config = dict(
    arch='crnn',
    model='CTC audio transcriber',
    dataset='telephone keypad tones over noise or synthetic speech',
    train_examples=39062,
    gain_aug_db=10,
    time_shift_ms=100,
    n_mels=80,
    hop_length=160,
    input='log_mel',
    spec_augment=False,
    win_length=512,
    tokenizer='word',
    vocab_size=20,
    norm='batchnorm',
    activation='silu',
    channel_attention='eca',
    depths=[1, 1, 1],
    kernel_size=5,
    stem='single',
    widths=[128, 160, 192],
    rnn_width=256,
    rnn='lstm',
    bidirectional=True,
    rnn_residual=False,
    rnn_layers=5,
    optimizer='soap',
    beta2=0.95,
    lr=0.002,
    beta1=0.9,
    shampoo_beta=0.95,
    eps=1e-08,
    precondition_frequency=50,
    max_precond_dim=1536,
    merge_dims=True,
    one_sided=False,
    adamw_lr_other_params=0.0014,
    grad_clip=0.5,
    steps=1000,
    batch_size=64,
    epochs=1.6,
    lr_schedule='cosine',
    final_lr_fraction=0,
    warmup_steps=50,
    weight_decay=0.5,
    adamw_weight_decay_other_params=0.05,
)
Rows from block 2 of a small CTC audio transcriber, named by matrix and row number. Each number is 128 + 24 x the weight over its row's rms, rounded and kept within 0 to 255. All counts start at 0. After the name is the row's rms in percent of the matrix's.
After each channel's rows are labels from the 100 clips, of 14976, where the channel reaches its highest value: "lies over" is the class under the peak; "top examples" is what is common among them. Only what is clearly more common there than usual is listed. The data: telephone keypad tones over noise or synthetic speech. In brackets: how many of the 100.
# conv: width-5 conv, stride 2 (model.blocks.2.conv.weight, 192x160x5, each kernel summed), inputs 0-79

conv.4 094 [135 130 105 137 137 137 110 127 147 143 136 110 106 110 159 158 110 123 105  83 131 152 168 121 121 128 170  82 155  90 107 108 147 163 163 131 125 175 117 134 119 143 113 101 131 115 104 105 153 133 163 151 145 119 123 155 133 137 153 126 139 113 112 105 115 127 137  75 143 144 177 131 196 152 149 146 150 143 147 120]
lies over: key "8" (96)
top examples: key "8" (98); first key: 8 (43); last key: 8 (40)

conv.20 115 [ 89 165 108 116 100 127 134 138 117 140 150 103 117 175 143 105 153 149 141 132 138 128 115 114  85 126 105 148 179  98 163  99 145 121  87 113 132 143 124 116 108 107 113 133 113 103 142 105 109 131 123 151 149  99 150  96 132 148 124 115  99 102 120 140 137 150 135 114 136  96 121 147 133 133  65 142 145 133 105 129]
lies over: key "9" (60)
top examples: speech (80); key "9" (67); clipping (32); last key: 9 (26)

conv.102 102 [138 166 151  99 144 116 127 129 134 105 113 106 167  99  99 122 101 171 111 106 164 102  83 149 108 123 123 151 116 140 151 118 166 136 106 164 151 129 128  76 145 130 110 151 172 151 129 160 107 114 147 111 143 169 160 137 115 111 118 114 131 185 180  94 131  95 133 135 150 171 193 121 103 152 158 125 127 117 123  90]
lies over: key "4" (83)
top examples: key "4" (84); clipping (58); last key: 4 (37); first key: 4 (34)

conv.166 096 [103 161 129 126 130 101 113 134 149 115 129 101 109 134 159 136 161 119  99 127  59 107 119 126 139 118 152 126 166 142 192  86 124 127 102 113 113 155 112 134 180 186 154 150 125 113 114 142 122 128 131 142 138  90 118  76 150 138 143  65 132 128 144 101  95 135 123 124 147 123 184 144 155 151 104 114 118 134 133 190]
lies over: key "A" (42)
top examples: number of keys: 3 (27); last key: A (26)

conv.179 094 [125 118 147  94 122 139 144 115 116  84 141 143 107 127 148 151 154  99 149 109 140 130  94 122  79 136 129 148 125 108 160 126 113 170 139 172 170  87  75 126 116 149 130 127 134 151 129 122 167 118 147 124 135 116 115 114 177 151 136 132  88 130 125 132 124  98 144 139 120  95 124 193 170 127 127 142 111 140 165  90]
lies over: key "#" (85)
top examples: key "#" (85); first key: # (40); last key: # (28); number of keys: 2 (27)

conv.19 105 [113 154 125 132 143 100  86 118 157 165 117 132 126 102  91 132 152 125 107 140  68 118 104  99 112 135 147 144 139 149 154 116 143 142 145 120 127 106 108 107 132 147 111 126  87 107 122  85 136 113  93 165 113 130 152 111 127 159 143 126 138 177 112 170 196 116 167 118 115 175 147 109 145 156 123 155  98 123 154 111]
lies over: key "4" (56)
top examples: key "4" (61); last key: 4 (31); first key: 4 (30)

conv.191 088 [143 132 139 146 106 138 114 139 164 171 157 167 169 121  95 164 152 136 161 113 118 126  87 163 144 109 116 121 151 118 165 113 131 139 133 101 131 131 164 139 150 134  86  78 112 110  97 146  91 144 102 137 190 123 164 131 152  73 130 105  97  66 110 107 121 135 116 145 132 134 112 123 154 125 142  97 100 139 107 121]
lies over: key "3" (55); key "2" (26)
top examples: key "3" (59); first key: 3 (31)

conv.29 101 [ 78 118 107 145 119  88 102 127  80 123 115 127 111  76 129 106 153 135 123 169  97 146 105  92 109 140 132 116 119 128 108 140 122 111 177 118 130 117 108 152 159 139 132 129 131  99 100  82 154 116  90 124  97 125 180 109 129 151 119 142 136 102  94 139 130 132 133 149 122 137 124 154 129 127 185 124  99 109  98 130]
lies over: key "#" (100)
top examples: key "#" (100); first key: # (43); mains hum (40); last key: # (40)

conv.127 099 [ 97 168  88 152 196 113 144 153 139 134 156 142 103 120 111 115 133 111 119 174 133 107 118 126  97 118 131  93 115 168  94 108 121 148 122 146 117 139  64 110 130  94 121 119 164  99 100 133 136 153 127 107 142 104 157 101 140 165 137 124 137 120  77 111  96 102 140 149 129 116 147 127 122 118 155 112 133 107 114 110]
lies over: key "A" (37)
top examples: key "A" (85); mains hum (43); last key: A (32); clipping (27)

conv.190 094 [108 161 110 129 135 158 116 125 189 109 137  97 127 140  96 157 131 134 103 158 152 122 149 151 155 150 118 128 106 114 126 175 143 132 110 148 138 167 143 121 127 115  79  95 106 116 154  85 132 141 115 159 139 145 124 120  94 124  85 173 181 107 169 115 144 113 138 102 139 142 101 128 128 168  93 144 108 185  96 108]
lies over: key "B" (30)
top examples: clipping (33); number of keys: 2 (29); last key: B (28)

conv.151 095 [142 148 120 102 146 129 125 110 110 129  93 149 105 129  99 131 169 124 127 127 133 143 148 128 141 123 164 115 127 153 112 127 128 123 137 115 166 160 116 112 125 153 125 134  89 120 110 126 104 123 136 187 153 152 112 106 156 125 131 140  77 106 133 119 148 123 149 137 151 147 168 137 109 128  78  71 152 161 118 218]
lies over: key "9" (64)
top examples: key "9" (99); first key: 9 (48); last key: 9 (42); clipping (27)

conv.183 094 [133 121 159 133 123 127 131 161 142 147 102 178 114 168 130 125 149 105 127 142  94 149 104  95 142  72 164 176 119 150 116 141 163 168 101 152 150 138 115 109 124 139 126 102 152 143 133 123 133 163 141 117  89 111 127 116 143 101 105 106 117  80 120  94 103 109 149 150 125  96 158 109 120 100 133 111 111 182 113 171]
lies over: key "9" (51); key "C" (31)
top examples: key "9" (57); last key: 9 (32); first key: 9 (28); number of keys: 1 (28)

conv.61 092 [160 148 127 131  72 171 120 136 125 119 112 110 147 123 138 144 157 113 172 116 175 121 123 113 127 141 125 111 107 191 131 105 122 167 116 125 134 136 135 112 154 162  97 101 133 150 162 152 138 142 113 121 108 157 167 132 106 112 152 100 159 130  92 105 130 136 108 126 145 143 152 110 140 170 152 157 125 151 130 137]
lies over: key "4" (69)
top examples: key "4" (85); first key: 4 (40); last key: 4 (38); number of keys: 2 (27)

conv.52 101 [107 129 153 118 156 121 138 118 127 142 139 107 109 136 141  88  90 139 125 153  76 158 208  70  86 152 115 143 144 103 116 139 126 133 138  92 150  97 136 118 132  97 106 107 155  91 152 120  96 156 137 104 127 128 112 139 102 140 127 150 143 118 136 139 115 147 143  84 132 158 101 127 133 124 119 119 155 155  74 148]
lies over: key "9" (77)
top examples: key "9" (79); last key: 9 (40); first key: 9 (34)

conv.175 101 [158 129 158 154 133 126 107 127 161 138 143 100 152 143 151 151  95 170 110 100 116 143 132 110 147 158  98 126 104  98 144 148  96 170 115 111 124  74 168  94  89 133 138 130 129 150 189 112 139 111 154 163  87 179 129 168  98 109 126 144 147 106 184 114 128 132  89 111 116 136 125 157 122 132 131 162 117 121 134 144]
lies over: key "4" (73); key "7" (25)
top examples: key "4" (78); last key: 4 (32); first key: 4 (26)

conv.1 099 [134 172 128 158 100 145 144 114 151 103  75 135 136 162 112 154 129 102 143 128  93 136 161 101 119 128 147 127 148 124  98 143 163 115 145 166  91 136 142  93 140 120 132 120 144 150  97 140 135  78 140  94 125 118 178  96 106 104 137 133 112 116  77 121 149 120 124 110 145 105 103 118 142  65 144 111 129 132 125 145]
lies over: key "C" (34); key "A" (30)
top examples: clipping (43); number of keys: 2 (29); last key: C (25)

conv.56 090 [151 142  89 108 113 115 108 142 153 131  93 138  89 135 112 135 133 127 127 133 105 134 195 156  92 116 120 123 137 134 121 102 135 156 162 138 125 125 181 153 140 155 131 142 160 110 144  85 138 102 127 160  72 135 126 123  88 122 166 121 147 159  98 165 123  98 165 104  88 131 126 158 126 124 157 101 141 140 122 134]
lies over: key "5" (55); key "8" (43)
top examples: key "5" (67); key "8" (54); clipping (38)

conv.60 099 [ 93 151 127  98 142 143 119 147 125 140 157 163 128 134 134 131  83 118 136 116 130 174 110 139 173 117 145 173 139 150 102 109 152 109 109 151 126 133 121 160 142 135 162 121 135 149 154 141 133 144 131 134 204 154 140 154 100 168 126 158 111 102 134 139 157 124 117 109 127 115  49 107 112 118 167 125 146 123 104 122]
lies over: key "3" (87)
top examples: key "3" (89); first key: 3 (36); last key: 3 (31); clipping (28)

conv.89 092 [106 114 155 131 151 103 117 114 135 109 141 107 122  73 161 143 168 128  94 122 147 107 113 207 118 142 145 117  77 151  96 101 126 134 117  72 147 136 158 102 126 137 120 152 136 159 125 127 130 164 166 140 138 159 147 148 150 106 165 135 129 134 128 122 149 151 143 141 143 117 125 140 142 129 106 112 136 110 180  82]
lies over: key "7" (73); key "*" (25)
top examples: key "7" (75); last key: 7 (26)

conv.146 094 [109 157 114  92 122  94 151 136  94 132 115 104 142 133 151 129 111 123 107 133 162 147 139 111 150 130 172 157 114 125 150  98 105 142 143 154 156  97 132 100 149  60 112 111  90 105 147 157 112 121 143 120 158 178  88  88 103 164 168 136 159 109 110 131 146  99  90 115  89 112 138  90  99 139 117 111  75 125 159 137]
lies over: key "A" (58)
top examples: key "A" (96); last key: A (37); clipping (34); first key: A (34)

conv.125 110 [ 96  84 126 119  94 106 151 111 128 152  83  99 146 113 139 112 122 153 138 107 142 110 150 164 126 156 102 150 130 100 117 112 122 112 125 114 145 104 129  98 136 186 109 108 139 190 150  94 138 131 154 111 163 120 104  65 151 131 128 125 106 116 162 135 115 151 155  98 125  96 124 127  97 112 151 112 114  83 170 109]
lies over: key "B" (59)
top examples: key "B" (77); last key: B (31)

conv.167 102 [136 118 113 107 113 123 105  49 153 142 135 144  98 144 102 139 119 112 151 113 177 141 159 180 105 148 132 133 146 113 160  84 108 151 178 106 120 138 154 120 131 125 102 115 121 124 112 132 135 127 185 142 141 127 121 137 147 131 172 140 130 173 133 155 132 105 158 147 112 117 128 165 160 109 138 148 154 114 133  98]
lies over: key "8" (78)
top examples: key "8" (87); first key: 8 (42); last key: 8 (31); clipping (30)

conv.47 103 [117 128 148 139 139 109 130 123  93 140 117  84 119 112 208 151 131 109 143 106 164 141 139 123 125 150 133 151 150 158 143 103 158 133  87 151 122 142 107 121 145 145 136 102 122 127 120  93 122 109 119 120 126 114 128 138 104 139  84 140 109 185 175  91 120 102 125  99 167 120 142 127 161 156  71 112  98 107 112  78]
lies over: key "B" (79)
top examples: key "B" (80); last key: B (44); first key: B (30)

conv.124 107 [ 87 146 105 105  99 112 138 152 135 137 118 139 157 101 127 116 123  99 121  99 167 110 154 123 115 166 105 127 109 118 109 117 158 112 101 116 131 115  66 160 104 121 151 132 109 148 172 104 128 144 153 139 132 177 135 151 134 145 125  90 122 118 112 112 144 146 141 135 114 123 150 112 130 195  88 177 121 117 143 128]
lies over: key "*" (100)
top examples: key "*" (100); last key: * (39); first key: * (33)

conv.95 099 [154 101 122 106 116 159 100 144 109  96 128 118 187 107 128 133 185 124 135 186 164 159 110 117 111 114 171 116 170 127 157 151 149 117 146 118  98  93 127 111 100  98  80 140 116 160 132 139 170 136 132  88  90 105 157 134 111 118  99 128 108 175  92 153 165  99 105 123 124 118 125  94 145 131 143 176 156 132 134 132]
lies over: key "*" (36); key "D" (36)
top examples: key "*" (59); first key: D (26)

conv.107 094 [113 128 147 113 123 155 103 136  94  89  75 126 140 147 148 186 145 146 160 125 171 178 138 118 113 130 116  85 151 109 131 103 126 144 166 142 138  87 119 112 111 133 142 151 128 118 108 153 119 146  96 130 123 146 129 125 112 146 160 159 169 166  93 169 101 116 141 125 170 121 151 182 122 142 109 139 145 139 111  95]
lies over: key "5" (81)
top examples: key "5" (98); first key: 5 (43); last key: 5 (34)

conv.88 088 [109 134 121  89 105 137 173 137 109 105 151 117 158 136 143 139 117 109 142 149 144  85 138 170 117 140  93 112 107 149 118 145  99 103 107 129 157 117 156 129 161 143 104 155 116 103 122 150 151 139 100 131 111 111 153 115 134 141 132 120 100 125 160 107  97  82 135 125 123 123 148 140 168 153 141 151 160 100 108 124]
lies over: key "B" (44); key "A" (43)
top examples: mains hum (37); last key: A (29)

conv.181 098 [ 99 125 142 123 149 142 133 114 104 107 142 175 125 145  81 129  98 101 129 115 101 126 143 126 143 113 168 146 127 128 114 164 105 173 171 102 163 140 156  99 156 120 124 116 106 130 131 109 101 139 144 144 124 215 169 110 156 125 144  90 120 161 142 122 113 136 142 148 146 108  71 130 160 122  71  93 157 166 165 122]
lies over: key "8" (62)
top examples: key "8" (67); clipping (38); first key: 8 (31); last key: 8 (28)

conv.15 098 [200 124 102 127 125 158 166 102  83 174 132 113 135 111 151 104 132 115 103 117 128 125 184 147 113 135  92 145 147 109 128 124 156 132 125 121 129 127 132 160 132 127 133 128 126 133 111 104  97 152 106 145 125 116 182 136  94 122 130 121 133 150 145 147  98 101 145 139 109 112 130 186 124 125 145 133  88  75 128 103]
lies over: key "5" (56)
top examples: key "5" (99); first key: 5 (27); last key: 5 (25)

conv.153 105 [117  95 124 132 105 130 142  98 153  86 116 115 138 142 111 162 118 127 163 157  84 124 128 132 133 125 170 104 111 159 122 140 104 122 150 133 134  96 130 165 134 127 133  98 125 160 120 160 140 117 119 145 105 125 150 152  93 124 127 140 151  98 117 133 126 144 114 109 113 131 182 102 159  91 126 150 117 148  83 111]
lies over: key "5" (32)
top examples: key "#" (64); first key: # (32); last key: # (25)

conv.130 098 [110 124 129 133 167 144  75 151 160 131 171 144 140 141 132  99 136 157 149 125 124 129  92 138 145 126 144 144 118 121 141  86 135 111 136 102 135 104 110 123 145  75 146 126 137 122 105 150 162 115 109 120 154 136 126 124 124 127 166 115 119 146 112 127 132  91 110 145 132 129  94 121 140 124  92 125 132  97 157 124]
lies over: key "0" (87)
top examples: key "0" (88); first key: 0 (44); clipping (34); last key: 0 (26)

conv.135 105 [ 80 136 164 169 101 130 139 138 115 109 123 135  98  95 109 128  97 141 100 148  51 140 141 105 115 133 122 159 110 142  96 138 134 122 117  90 136 154 135 161 134 161 115  98 130 115 154 140 116  80 164 111 125 142 125 139 144 138 177 111 126 126  89 121 131 143 100 138 122 158 141 113 149 118 161 122 150 123  74 158]
lies over: key "#" (47)
top examples: key "#" (99); first key: # (42); last key: # (36)

conv.174 107 [ 98 156 129 154 121 147  64  94 135 132 112 106 119 133  99 110 100 117 115 107 129 139 133 139 122 172 123 120 125 139 123 108 130 111 104 128 145 165 144 122 170 119 145 116 121 118 168 128 144 117 157  88 107 140 136  95 130 103 142 136 188 143 169 132 108 115  71  99 170 127 172 122 120 181 101 108 134 113 146 147]
lies over: key "4" (97)
top examples: key "4" (98); last key: 4 (52); first key: 4 (51)

conv.96 101 [169 124 134 117 104 121 119  87 150  85 124  80 109  76 140  93 117 130 150  96 170 108 115 123 124 123 171 147 127 162 119 166 122 157 151 136 161 135 145 119 119 146 189 100  88 123 112 115 141 112 141 139 150  91 145 157 105 134 119 176 157 134 138 124 122 134 156 141 111 163 125 123 130 141 141 131  77 143 186 115]
lies over: key "3" (66); key "#" (29)
top examples: key "3" (70); first key: 3 (31); number of keys: 2 (30)

conv.10 095 [149  72 151 102 107  99 148 142 115 151 148 130 158 164 127 131 114 116 145 128 109 117 123 126 148 116 135 152 134  86 141 111 121 126 140 178 175  95  98 167 116 107 105 114 173 133 167  75 150 102 129 122 148  89 123 127 123 108 130  97 118 127 107 132 141 125 131  96 114 115 129 122 157 146 135 164 130  78 101  65]
lies over: key "#" (90)
top examples: key "#" (93); first key: # (43); last key: # (33); clipping (28)

conv.58 110 [138  96 137 166 116 137 131 166  98 111 135 128 111 117 100 145 139  78 148 124 142 132 104 155 128 126 133 178  92 122 145 106 134 173 153 108 145  74 175 134 129  82 115 102 152  89 124 144 109 116 135 157 128 102 110 129 119 134 145 140 180 152 121 131 118 109 152 132 129 157 124 152 134  87 118 137 113 101 102 109]
lies over: key "#" (82)
top examples: key "#" (89); mains hum (38); last key: # (37); first key: # (36)

conv.148 107 [ 86 181 141 154 112 137 160 116 101 130 149 117  97 124 166 171 118  89 110  90 120 107 139 148  77 156 132 117 118 141 166 111 118 112 127 133 155 153 146 121 113 133 125 118 165  67 104 146 141 140 134 118 111 144 130 151 166 108 134 155 107  79  99 130 114 157 125 107 110 155 117 132 115 163 125 136 149 148 146 196]
lies over: key "C" (36); key "9" (33)
top examples: key "C" (59); key "9" (55); last key: C (27); last key: 9 (25)

conv.106 100 [100 103 127 137 133 100 161 154 140 106 159 101 143  98  89 152 146 121 181 158 126  92  87 133 124 139 131 113 124 127 123  98 123 135 157 133 159 123  82 125  87 129 131 104  91 108 109 143 171 150 135 135 170 111 123 108  85  99 147  95 141 207 169 124 162 130 125 143 159 143 165  83  93 121 139 141 130 109 118 152]
lies over: key "B" (29)
top examples: key "D" (55)

conv.187 099 [104 117 132 152 107 125 147 114 125 139  98 155 167 107 127 114 128  97 130  98 125 101 131  89 107 117  94 118 147 117 113 123 132 111 107 184 123 115 137 142 125 155 142 102  87 117 124 151 109 120 159 144 137 112 115  87 134  92 114 138 117 161 143 147 152 109 133 130 120 105 129 133  99 129 129  99 107 134 114 126]
lies over: key "7" (48)
top examples: key "7" (68); last key: 7 (30)

conv.79 098 [141 143  98 166 116 144 114 127 161 166 126 141 101 135 131 132 140 106 127 121 136 115 129 151 141 104 118 149 146 146 145 170 127 141 175 137 104 117 134 162 163 116  91  96 144 103 120  95 142 148 161 119 112 145 123 110  99 125 153 121 123  98 147 160 131 148 176 162 128 148 115 148 127 111 146 117 169  97 128 118]
lies over: key "0" (94)
top examples: key "0" (94); first key: 0 (38); last key: 0 (34)

conv.157 110 [119 137  92 112 134 135 158 103 146 136 159 157 130 114 133 136 126 135  76 109  77 129 116 108 131 134 148 163 132  74 124 154 183 125 125 138 122 125 139 112 116 154 138  85 110 135 121 126  96 133 151 106 144 102 161 157 126 134 150 157 134 141 132 113 149  97 142 102 125 147 117 133 142 103 127 131 150  96 133 141]
lies over: key "3" (79)
top examples: key "3" (100); last key: 3 (35); first key: 3 (27)

conv.66 103 [126 110 151 128 156 140 114  88 170 127  89 101 184 145 112 142 113 130 100 149 128 124 114 109 150 126 129  70 157  71 122  88 118 127 100 168 171 123 171  95 131 149 118 110  89 148 126 142  83  97 134 136 152 151 146 145 114 132 151 160 102 147 134 119 122 131 114 129 170 140 131 124 126 105 130 139 136 120 144 155]
lies over: key "C" (43); key "D" (25)
top examples: key "C" (57); last key: C (30); first key: C (28)

conv.118 097 [108 128 161 156 132 151 101 130 130  99  93 110 152 126 122 133 140 114 128 174 153  97 167 100 121 131 130 155 101 181 168 133 142  98 101 117  98 105  90 129 117 177 150 106 120 116 100 127 145 136 121 131 121 116  92 134 170 122 156  86 112 127 132 134 157 142  87 136 124  99 156 125 124 114 159 133  73 152 127 108]
lies over: key "#" (92)
top examples: key "#" (92); first key: # (42); last key: # (36)

conv.172 110 [109  91 124 165 115 128 137 138 158 142 175 172 151 158 184  94 120 137 128 124 125 126 108 130 169 128  85  77 160 127 121 153 127 107 102 100 136 104 125 111 136 148 140 136  82 161 148 149 125 149  86 108 135 145 125 120 130 154 109  81 114 152 135  88 101 122 109 147  85 119 126 144  68 160 111 116 105  95 108 116]
lies over: key "7" (27)
top examples: key "7" (74); last key: 7 (33)

conv.93 100 [138 122 121 179 161  99 106 145 118 141  91 129 122 182 115 132 148 146 177 157  78 151 109 140 156 156 131 143 131 140 133  87 125 105 157 151 150 155 164 131 143 151 115 112 106 100 110 140 154  98 108 127 171 126 130  77 130 138 168 132 134 189 110 128 137 164 127 105 133 120 113 134 119  91 111 135  81 124 150 180]
lies over: key "3" (74)
top examples: key "3" (75)

conv.128 108 [113  84 149 133 133 142 137 117 136 105 104 118 113 143 159  88 108 140 151 141  96 136 125 140 126 119 106  89 130 153 153 185 167 108 101 131  64 155 152 148 147 106 150 150 102  87 157 134 120 169 102 153  96 157 143 135 122 145  79 113  63 169  83 118 133 133 138 139  92 114 144 130  98 121 113 115 112 142 159 138]
lies over: key "C" (60)
top examples: key "C" (67); last key: C (28)

conv.41 103 [169 116 113 146  98 103 115 123 117 123 126  78 174 133 156  99 111 106  79 162 136 150  98 146 103 111 132 160 130 122 148 128 121 126 125 137 113 166 171 127 115 125 135 116 123 131 117 100 163 126 130 128 139  60 123 122 112 136 130 118 139 135 133 143  92 144 158 162 140 164 128 105 169 136 152 147 155 143 116  81]
lies over: key "0" (79)
top examples: key "0" (80); clipping (44); first key: 0 (39); number of keys: 2 (27)

conv.36 084 [115 125  84 140 134 137  82 155 144  95 118 120 150 135 145 176  97 143 161 168 159 120 107 142 176 144 108 116 105 160 107 107 172 152 120 103 128 117 137 165 155 136 148 146 133 118 132 131 122 139  91 124 137 102 123 133 168 140 147 125 136 117 102 138 177 129 137 155  99 146 136 105 142 100 104 110 129 134  96 158]
lies over: key "7" (59); key "C" (25)
top examples: key "7" (60)

conv.78 103 [109 114  81 131 122  77 150 170  97 132 152 120  92 135 117 117 214 113 110 100 138 120 139 136 170 138 147 154 116 124 137 197 168 157  92 124 158 148  96  95 163 110 133 113 165 121 157 124 133 136 124 126 129 113 173 129  94 163 145 165 118 132 189  88 143 109 104 117 159 129  91 102 117 112 141 105 104 147  86 108]
lies over: key "B" (63)
top examples: key "B" (67); last key: B (29); first key: B (28)

conv.14 094 [122 175 142 122 110 133 151 111 158 129 159 158 115 174 112 100 123 129 103 141 113 183  89 123 141 131 147 154 132 144 132 135 114 152 113 115 147 155 172 112 108  86 142 129 150 113 107 165 100 120  92 152 179 135 134 108 131 135 154 151 115  44 101 129 159 166 117  84 155  90 132 151 108  85 143 132  98 101 133 154]
lies over: key "3" (47); key "2" (36)
top examples: clipping (38)

conv.176 113 [126  86 108 126 106  84 140 113  84 113  79 138 117 149 131 129 149  85 132 139 106 147 135  99 110 106 123 109 147 112 128 115 100 110  99 150 153 133 113 115 107 137 126  88 127  64 135 101 117 154 151 152 151 133 109 109 148  90 125 123 108 103 137 110 132 132 157 111 106  85 153 135 112 136 116 143 141 176 177 132]
lies over: key "9" (50)
top examples: key "9" (100); last key: 9 (46); first key: 9 (42); clipping (41)

conv.2 098 [163 156 133 115 100 111 138 110 121 124  83  84 168 131 153 120 119  94 106 149 144  97 132 166  89 138 146 106 163 123 146 145 106 126 133 126 139 112 118 112 118 174 128 144 147 161 133 134  99 118 116 140 147 143  98 153 119 160 150 138 157 135 136 134 140 160 123  93 160 177 148  98 105 136 120 148  96 107 127 125]
lies over: key "5" (99)
top examples: key "5" (99); last key: 5 (34); first key: 5 (32)

conv.152 097 [ 83 126 129 112 154 115 156 148 123 156 113 103 130 161 166 153  89 141  73 128 100 175 146 126 147  92 143 131 163 167 112 125 133  86 154 116 152 174 129 155 148 150 107 133 127 112 119 198 114 138 150 154 138 136 129 126 121 160 160 106 144 109 115 133 134  83 130 147 130 117 124 153 102  96  93 132 139 154 123 125]
lies over: key "A" (83)
top examples: key "A" (84); last key: A (37); first key: A (33)

conv.116 095 [156 137 120 127  93 146 130 145 115 154 120 171  78 112 146 121 140 133 103 119 156 133 141 114 131 147 182 132 102 148 153 114 144 159  94 116 129  94  95 120 139  89 119 122 178 139 148 118  95 132 137 135  96 109 125 106  97 129 131 121 165 128 179 132 150 159  97 132 102 132 132 124 177 183 159 175 143 147 152 152]
lies over: key "4" (71)
top examples: key "4" (74); last key: 4 (38); first key: 4 (36); clipping (26)

conv.91 094 [119  98 154 129 120 128 112 136 159  93 110 113 143 124 147 101 135 130 120 123 175 150 172 138 119 109 106 192 136 152 150 157 143  87 111  89 132 161 143 119 193  94 131 130 118 135 133 113 144 107 142 131 109 143 138 122 140 118 149 144 108 148 108 123  93 128 118  82 123 159 156 113  98 122 121 128 123 167  76 142]
lies over: key "9" (62)
top examples: key "9" (86); first key: 9 (36); last key: 9 (34); number of keys: 2 (29)

conv.68 107 [118 110 137 123 162 120 150 152 155 113  98 133 111 141 169 168 187 152 167 125 119 109 129 134 150 148  87 126 153 134 144 117 115 111 132 116 178 114 149 133 112 144 119 133 132 134 132 177 129 154 129 165 149 123 140 122 120 108 142 116 148 175 136  78 125 149 106 136 131 114 155 106 155 148  98 132 113 125 156 145]
lies over: key "B" (95)
top examples: key "B" (95); first key: B (37); last key: B (34)